{
  "arch": "tc_resnet",
  "model": "sound classifier",
  "dataset": "synthesised imitations of 52 everyday sounds, one a clip",
  "train_examples": 39062,
  "gain_aug_db": 10,
  "time_shift_ms": 100,
  "n_mels": 80,
  "hop_length": 160,
  "input": "mfcc",
  "spec_augment": true,
  "win_length": 512,
  "targets": ["group"],
  "num_classes": 7,
  "norm": "batchnorm",
  "activation": "celu",
  "depths": [2, 4, 2],
  "kernel_size": 5,
  "stem": "single",
  "widths": [192, 240, 288],
  "label_smoothing": 0.2,
  "loss": "cross_entropy",
  "init": "kaiming_normal",
  "residual_init": "none",
  "optimizer": "soap",
  "beta2": 0.95,
  "lr": 0.0033,
  "beta1": 0.95,
  "shampoo_beta": 0.95,
  "eps": 1e-08,
  "precondition_frequency": 50,
  "max_precond_dim": 1024,
  "merge_dims": true,
  "one_sided": false,
  "adamw_lr_other_params": 0.0029,
  "steps": 10200,
  "batch_size": 128,
  "epochs": 33.4,
  "lr_schedule": "cosine",
  "final_lr_fraction": 0,
  "warmup_steps": 510,
  "weight_decay": 0.0,
  "adamw_weight_decay_other_params": 0.01
}
Rows from block 5, named by matrix and row number. Rows with one number belong to one channel. Each number is 128 + 24 x the weight over its row's rms, rounded and kept within 0 to 255. All counts start at 0. Numbers have three digits each. After the name is the row's rms in percent of the matrix's.
# convs0: first width-5 conv (model.blocks.5.convs.0.weight, 240x240x5), inputs 0-14, a 5 kernel for each
# convs1: second width-5 conv (model.blocks.5.convs.1.weight, 240x240x5, transposed), outputs 0-14, a 5 kernel for each
convs0.96 087:145106154123093116124104123115164110136131147114171166150131137172115150166129116125122128119122168138128160126109130117157118138124143139097115097115159145140107085132112115094070157123147152087125117101105155098081108094115
convs1.96 091:153094114146094109122131163184131135122096133120123098090163125095119151149098114111131165137120106093084132175155157147091121145129177080149115098107182136115140109126111143130108166122119155156112122100135124142121148136161
convs0.97 096:132166158113145117131166152156137133113149103113119140126144106122136142132112106145157139142129079091156112105107128081123170153140114102108117108069092062114105115118144092105108113090126129141119117168133140136128134108111
convs1.97 099:117134109073113107145156124098125103127126097125122144146135142136125132121144134130152153120164138130101151131135133094126092109108155119138118145158067113152146169121096124118127112101137161110144130136103131116134117135140
convs0.98 089:098090109159106124151137147086156145166159167149145126127111115134084125106119131103076086160140148106110113124121139128121139131129125121122125164107136134100071155137093109122139116138102100099166120154150113106123169163086
convs1.98 091:121131123131123115143134125115123116114117157129114129122136153167133135137153151114122154144118093127091132145149143166151121145122064075103085152114107174133105117117133130148118149104143117120085066111125085164098144146154
convs0.99 092:130125115151142123122101134117112098138124123162101120141143137135147139129150151127159146183130156158148152137147126100089095144119112149141113142134120128105165167160147130105135141119127130118148140131114141069117120123091
convs1.99 095:138121098101128155089141123136111095101107059109137138152156152142130081128141107139128139126145135147121153152148149141130126098085147164115106131147110126188132174139145085128118160134122120125179131090106114124146112143140
convs0.100 100:136128086164133137129114084091125105108118112143114130159165098088105124123136130132142105082169196147162078093120142130097108127097123091147146126123139149103156126172131166126053129154139113130152148137168101133130147148141
convs1.100 102:135115163117135104146153108122118130132095123109104143149153103103149131172106105133114088122170102080158155158089110150094127105130115068087133160151140099123116139151154138159158109168105085121164101161093147146104117177079
convs0.101 097:129102130133137134133085135144126154109088146099184116145090078132112147135147132139180118105124172112138156127109157151143070133148156110115133106160123155196096142121120105134121128130147116131211099121116151142164091174190
convs1.101 097:163136113119132126076149132130136189161166173116122144097168081141175146126075069157165104099146125124110135138158151131136132132159147087092141109121110126108142145165100152179147149138161122137128146127141122132122140094083
convs0.102 089:125151156113119087158124126116100099132139113111135144124143117114123129098101171151120109085099167190098139095119119052139137144107121105127158130135104131148140190107150141105125097119099120123117135084074089139130188167132
convs1.102 093:169161123156144100129090128146144123159151157122114120114139183102139113085084112083148162163099094143097151133151141134156142123122152146136158151146111085120119165158147120146148130147139130137129101155124122109107119125105
convs0.103 091:177127093161115133111132172097165147128170171126109128107159143108136096114152161172116142103122151126112097110103130131138102163142147101098204142111088136142152084133126147158182106142188130166135142125149145175188159119126
convs1.103 096:146120134098074101067111154131126147129130151156126092090164130135136128208170122164112173114130115118133114109099137119146154136164161150172141117121112089111161183121131118109102121124137069158167121125126138088098076140124
convs0.104 110:113112155076116135134119114133091107117115109173114104112096181107154117127119112145097139136147081096114121098112156121116087090129151118140121140112161162110130116140112120109112203163102083152186099067117158091139165128105
convs1.104 108:131145112163135115115147139108096123101106123155135107173141124142069161111122133125147102159077114096109102109144147096119123137113118133105110153154149132143120108080135091150131124161160098097151121123149104099108116138149
convs0.105 106:099148134135114120128117114127137132140111121162143132138125121146130099086137108129148127115152121153148073125104113146115097117139132122107125149089125127105150090099156147100116169120108144109215166154095129060128129115140
convs1.105 104:176145130160147120150130115125185152161203147160093109137123140148133128094134111131123139148099152123093104118113106128110148146121175152132129149116131097100131168163132140119150132128125123105094115148148109111118170099126
convs0.106 098:105096110101089128111138101180147136114132112142133134167190149136149132129163071116113124073101132114126127146113079170127145134074137119100121120185095106110116080072114127126142099091127142139112147147106107204114101085064
convs1.106 099:163100108140140079150114146137115137123168109140131128162151173130128142132121135143160088150137159131117132142129138150154110145142129092179124117127140129096115122109124091138115133073141112140133132173121127098146134104148
convs0.107 086:101152137101151122130163103099154111153158203128091124117165123148107089122081125150101148140134116115166127143184114135150106121149110108160115104134126118114122124100166115105121160123143153109128127128117113140118088091116
convs1.107 092:089124107095121115087148140130118139148184125076172100110124142182160125121114127121118125134142164150098138140139151180134137157168173108142124101113102110122121110144147130108115131141140136149145078146141116144140132166100
convs0.108 119:131156141133148127116140127151114126098122126107152140121108126170149128141117089099121140111129106154181128110116116159146155139108081136163174115129102096121141106186138179095151087136091128121153165169098090138116127091139
convs1.108 112:141103120136135132159133155151145153151174114123146125148130119117084076126129087143159128111116115147147088147151152144127136131102119157172141116118095128166107117157141112197107117103112081116132151093117156157100164103097
convs0.109 103:172160148129115105098125113116103086123149144086178165135148111105105073172135121116120115128171125135103133101150174191129133139109117136126113134149098105121149133105140134136148114139119092118086097164166124138116102131124
convs1.109 096:169139118126148147109142113131135120135154125128139125114200107127123135092124116086123135104129123096111108132102162120099122096080097147139104124158139136139159114163130146102180123128054080107155133099112091101094153126094
convs0.110 101:088113117139173140139088104087122076089103118155139148112127163102091094128096125107103145105135114092118103137129086117126119132146123117089162100139103134104094116150128083108118120105119111163149155191180109127138148117100
convs1.110 098:116109131115114135128176113151107123115134145094158132123142126133120117116144129147113137130128134134143153184120105120144119148150124110089081138160159077129139095131127132095137141173131133132119105103122168136138132101142
convs0.111 108:095151139121090134106128193137125098141119147102134092148144112130120173090121115130114083090142104116139128126149145143140130110123163110127162110165124149152122125140092101087135100105124125127113178146109104092086086116110
convs1.111 104:163123081151110150111132107131093125127104146128147129128159196146144150108125122147085119113130128107111126140108149175088115144084141087146146108116170134138121098108147109161107137112101136152152168114090107117136141166150
convs0.112 102:130103089150140146134118137131129130113104132133136136157105124128105127107138142125115163114142145137130128109156154163141128124143144141122104125137151116116117059120158110150146163111190108091124133098132137148132149156189
convs1.112 102:121111149146135161106099144131096141117114162083070168113121136151131128106106107124133127156151114177144119120116133143151121076116092153072135128081160108130112114126119109124144100112100131087142176145093145112126099167109
convs0.113 107:086136145119179105127123166102124151132129174152122133160114110143092143156117114161138147140133119112107100110111144112095152153119155117132130168088146145150152100120142112098159118149131148122139132144157114081134124121150
convs1.113 105:132149086168101100112132123164110134125124109162169114170099114137130129110171111132171132124139116139113141121138123160089153131102162127125164165137098076106153146145120110114105118156116114151143088120161111121138096135117
convs0.114 115:115183099154126163150120136100130142092108149164126161117164134119111143136144170086159135134075152133153157061158138128138090150116159124121135114125144117124155177133113159135137182133092120179106113138116132129128067163137
convs1.114 108:120126120094140149139126135124097166115136117147114111133160119122156113143120136163120109138102076171091151117122141078122131120150135168128112121155118077114144132118134122111085116139150157146138141164107156139143151097150
convs0.115 095:167121151115146123134148162136097144109116142153119093121099146127101085095109093167116104143116087117115078111136130135125113134138130108117113115161143137127141130141101129099111092108100127170095121100148132131115159100150
convs1.115 098:144163154157080123116186143122149150162105116102138136165132129128161138115100096083145146132142136116097156156136134143076102125132145117148104116176108119113082099120117096124152105120170106137134117144127107151103105121118
convs0.116 101:145136153121155092117130103127106136153160138119091140139144105090151081100161110088127114137094142109103088114080128111129139121119121128090120125164107121161170161112103126142144158121122141174103114100138171125110145125120
convs1.116 101:134166137139122161113119161125120115116136110130113111146118105199147095133137161142138098143138152126125139129167128148129125120112113138117124126152096067143152102113147115133130136141129079105187133137121152169131177145124
convs0.117 097:141124117096125111104104131111159124136149143134123134092124139124148120169128124146123132169195050088108132120123092098116148144113132140076062088165121123108129117140130143148126190117093138109115098100117189164154105136102
convs1.117 098:163125064118126132112116119110142154136152106105132106138134081110115130118159121096127067115173144096100168161130104122090107106168185121135146140143126121156139117132132112141117145107141122118138154127125172147142123101111
convs0.118 094:111141115150129117116138141170116158094140145078130120132132122119110069125120134123111133116131136112140113120119153145100135119120112145140145144137138119113152155128139104135122116093098066118114130097119121101140140168170
convs1.118 095:127142122111171099149129121123102090128141123149118162119136106091134134139149159127119140093129114096116148129140121132110099092091096070127131108110146122142114127129111104132123093142139136166102145148092115139128173117122
convs0.119 087:133130133133122102108115133137124146167135132150095101137133130134130132126152163157165125145138162101118090118128119146144148103138139093140106112112109105119104110096087128121108136108144147092139151099103148126111142143148
convs1.119 086:109155152145146112140134123135140126125151171083115138149197118116109129138115135153129124130159141136123135152137151175110161153119125127099126134150142172112123125124126100098121103140132132129150100121135082147099140144150
convs0.120 097:096128160127101111128136146144151093134139088138137189107129116110094127148123138123157148094123092130102117072141107150120077127134151159119103121119102107090140136103146115178116107124136102093179147092118109123085159118124
convs1.120 100:138104122142148155139100126118161123093174151158142106125125114164133128113135118115131121088165147119107140136100150083115137125141140121137147144084121120154118139169115150124127153119134090126112133149119158105149166117146
convs0.121 094:144124169128115135116122133108161145146093129186084190108129126131124133092111136102109138168136130138134111173123096137141141143090149139134098145156153157093120193112142124137135171091143107137081122116166100112094077131095
convs1.121 099:135126116157056195132116122154125140151112147127170111138077090126101152117121145113137111105126119123123095138124107146129156146121140158098193167173128156153132087158159099132174133189139132138157103088145134136153129149168
convs0.122 109:125136132108138098142133127087094127127128104124107105144168140098110140189100097159129115151116150150120124109148130117147094122119118134147156101124134133110149116143115130114089141122140169159102164139103135158112109115137
convs1.122 112:124094099106120120125119129135107124129131135138089144137136125114153148120124174108117101116123127142191147139097100105141085122141110155095163169119174063165124114189131156172132109139125132110130127121070159113134142090113
convs0.123 102:114136123133142150132161096127130118138113131182101132137138142164131108119143082132124094158129114103113101145138129114089134113112139167166127108095159100133115087165095153090118122123135155178165157127117134149125116124116
convs1.123 100:156132123148095137174117157126137135133148130106145169135119167180110103148116108137137104166123112125132149090126149161148116146145149130116146164100137130131112092105166100104106121119104122122129121137156134102153133104142
convs0.124 110:144094117113105114082113123104124124147102139119086125123113122145129141084113128111090158125142158077153124115114099106129159148148130147181131111117117112121176156098105150108082121109147115126135105092121133180126141121066
convs1.124 108:101147166154118095107076135113129122145119103145116131147134157155115167067117155099158160134150108138106152144104120121103113120140154135159143140094145103131148151123140122073099122152097171143112139119094086130131121126090
convs0.125 103:132146187139105147128138103099088155117141157144095107158109149134141070152144103191145171104102130104136084141139133144160134151090155113079099142094098150103136158114142160109114134154134082145107127137125104081151158082136
convs1.125 107:162107110160132142167118108116143109170137147130125152120109101133091112133120140097148129102131118124098105132131135138132169090106115149152096169116123134129151143149115137144106125174101133115143112156139126143163113120121
convs0.126 115:140143120147073180111106133160134140137094103148129128138200136122182139054127168118071204101095109107169142166134103115108133117138124120108085121152123100137136163156120122146109112140109093136127142126133187152161124138154
convs1.126 115:112107112104095084101151124104145145129118105085107087114112145122077121081108163126140151102185155089163135139116105075108123139106110123096127129153071127118131114154133119168112132129120133103145095124167140116093108096119
convs0.127 119:109158123128145143138113117154122121132103116154137117098103122155116139147135137159154084136088104129195134113099095134148111115132126138207128108086126133147124131163150102095128071115165167110112093114188141105128145152085
convs1.127 106:141132109148110111113113080105123125086122094130154145119085112124122105143124125126114156108159176138106114107096139129123189123140101159146113106130096142107096130104146118112121171107162162128115132147128096109170134134156
convs0.128 106:138121134135092133132126093139137141153134124183097130154113125076128101147165100130164117116141097107137153121121144121139114145107086138101106144109170125133145102120091108169124126154107115161061106136157121088152101120101
convs1.128 105:198122127141176106160089098114100100112125138131080075189157115098125145119112136095151128130141189124157117147160108102115111110149142121158116167108174112153101037157115119146109142150119119159121108151138120108091088131128
convs0.129 095:147093120120120110163134114106125122110146189180146099129141115142147135113104102118104116137136125165155105137112106173181120095117155136083106112106116124126109137102092128124129098115137143074161125116110107145109107148111
convs1.129 092:129104159193091161148104125150118136149114083152128178131121167102116132140101141153108129110123155134156098123124095101112115124123128134122133154149120149143134154154121098133115128099149112108121148117111071153124113104113
convs0.130 115:106105152130129114088135138119114154158102141132136110095171147164128097060104117129123121133136138143174152145117115116127107100079108115110090134131121131120108150138145092100127140110116134121100130140157145139137149082111
convs1.130 119:125126133140125101118114185131133128150126112093129125111102114145128159111080130098096099131110091124116128126146126132117144112104161145148150116103087131094125144129145145104103153145163121131147145117145130116165072102092
convs0.131 102:120131133162138136170126103115174141165119063114127137127132132137144137096096136140131138088163129087059123142146106089108157154161156076160145101126141130126118103122106140160123147113141112103133127151134144081096113125150
convs1.131 099:100067103126100136106109123119164076084134118191187121121131140144090123144129138094130123124117092119132149124121089099137147123144146069141157141169170142128089140123085124131092132144110126129149117102123094159112176150134
convs0.132 098:107117094172155125146159110101117151112110130128101110168110094152096127173104117125114166141124129159130157095074088163133115123144117082137121124096102085148128124145127114110092157139175132139095135133136133129147153117104
convs1.132 103:153099191152173148146129092180134100108121117137108158129166096124137121155108140138098117134147120114163091168136117118134135108118120203138155124124115194134187097163110154136146127137096138139102141126148133162125106082107
convs0.133 108:142097143096122143123105125115116128103139111127138131124138127186152142090151116091106112135143142133114132115109089129151108112110111118114133092107108098162136155091095148126154144154120097162084123102184179141111114144127
convs1.133 105:105131115164110118140130101169142126132164105134107119151145169159128110143175157127115109109124111126130134141144134106111164154105117127165136126150101161130153163133137164110132140137146140129125128140114152132085163107138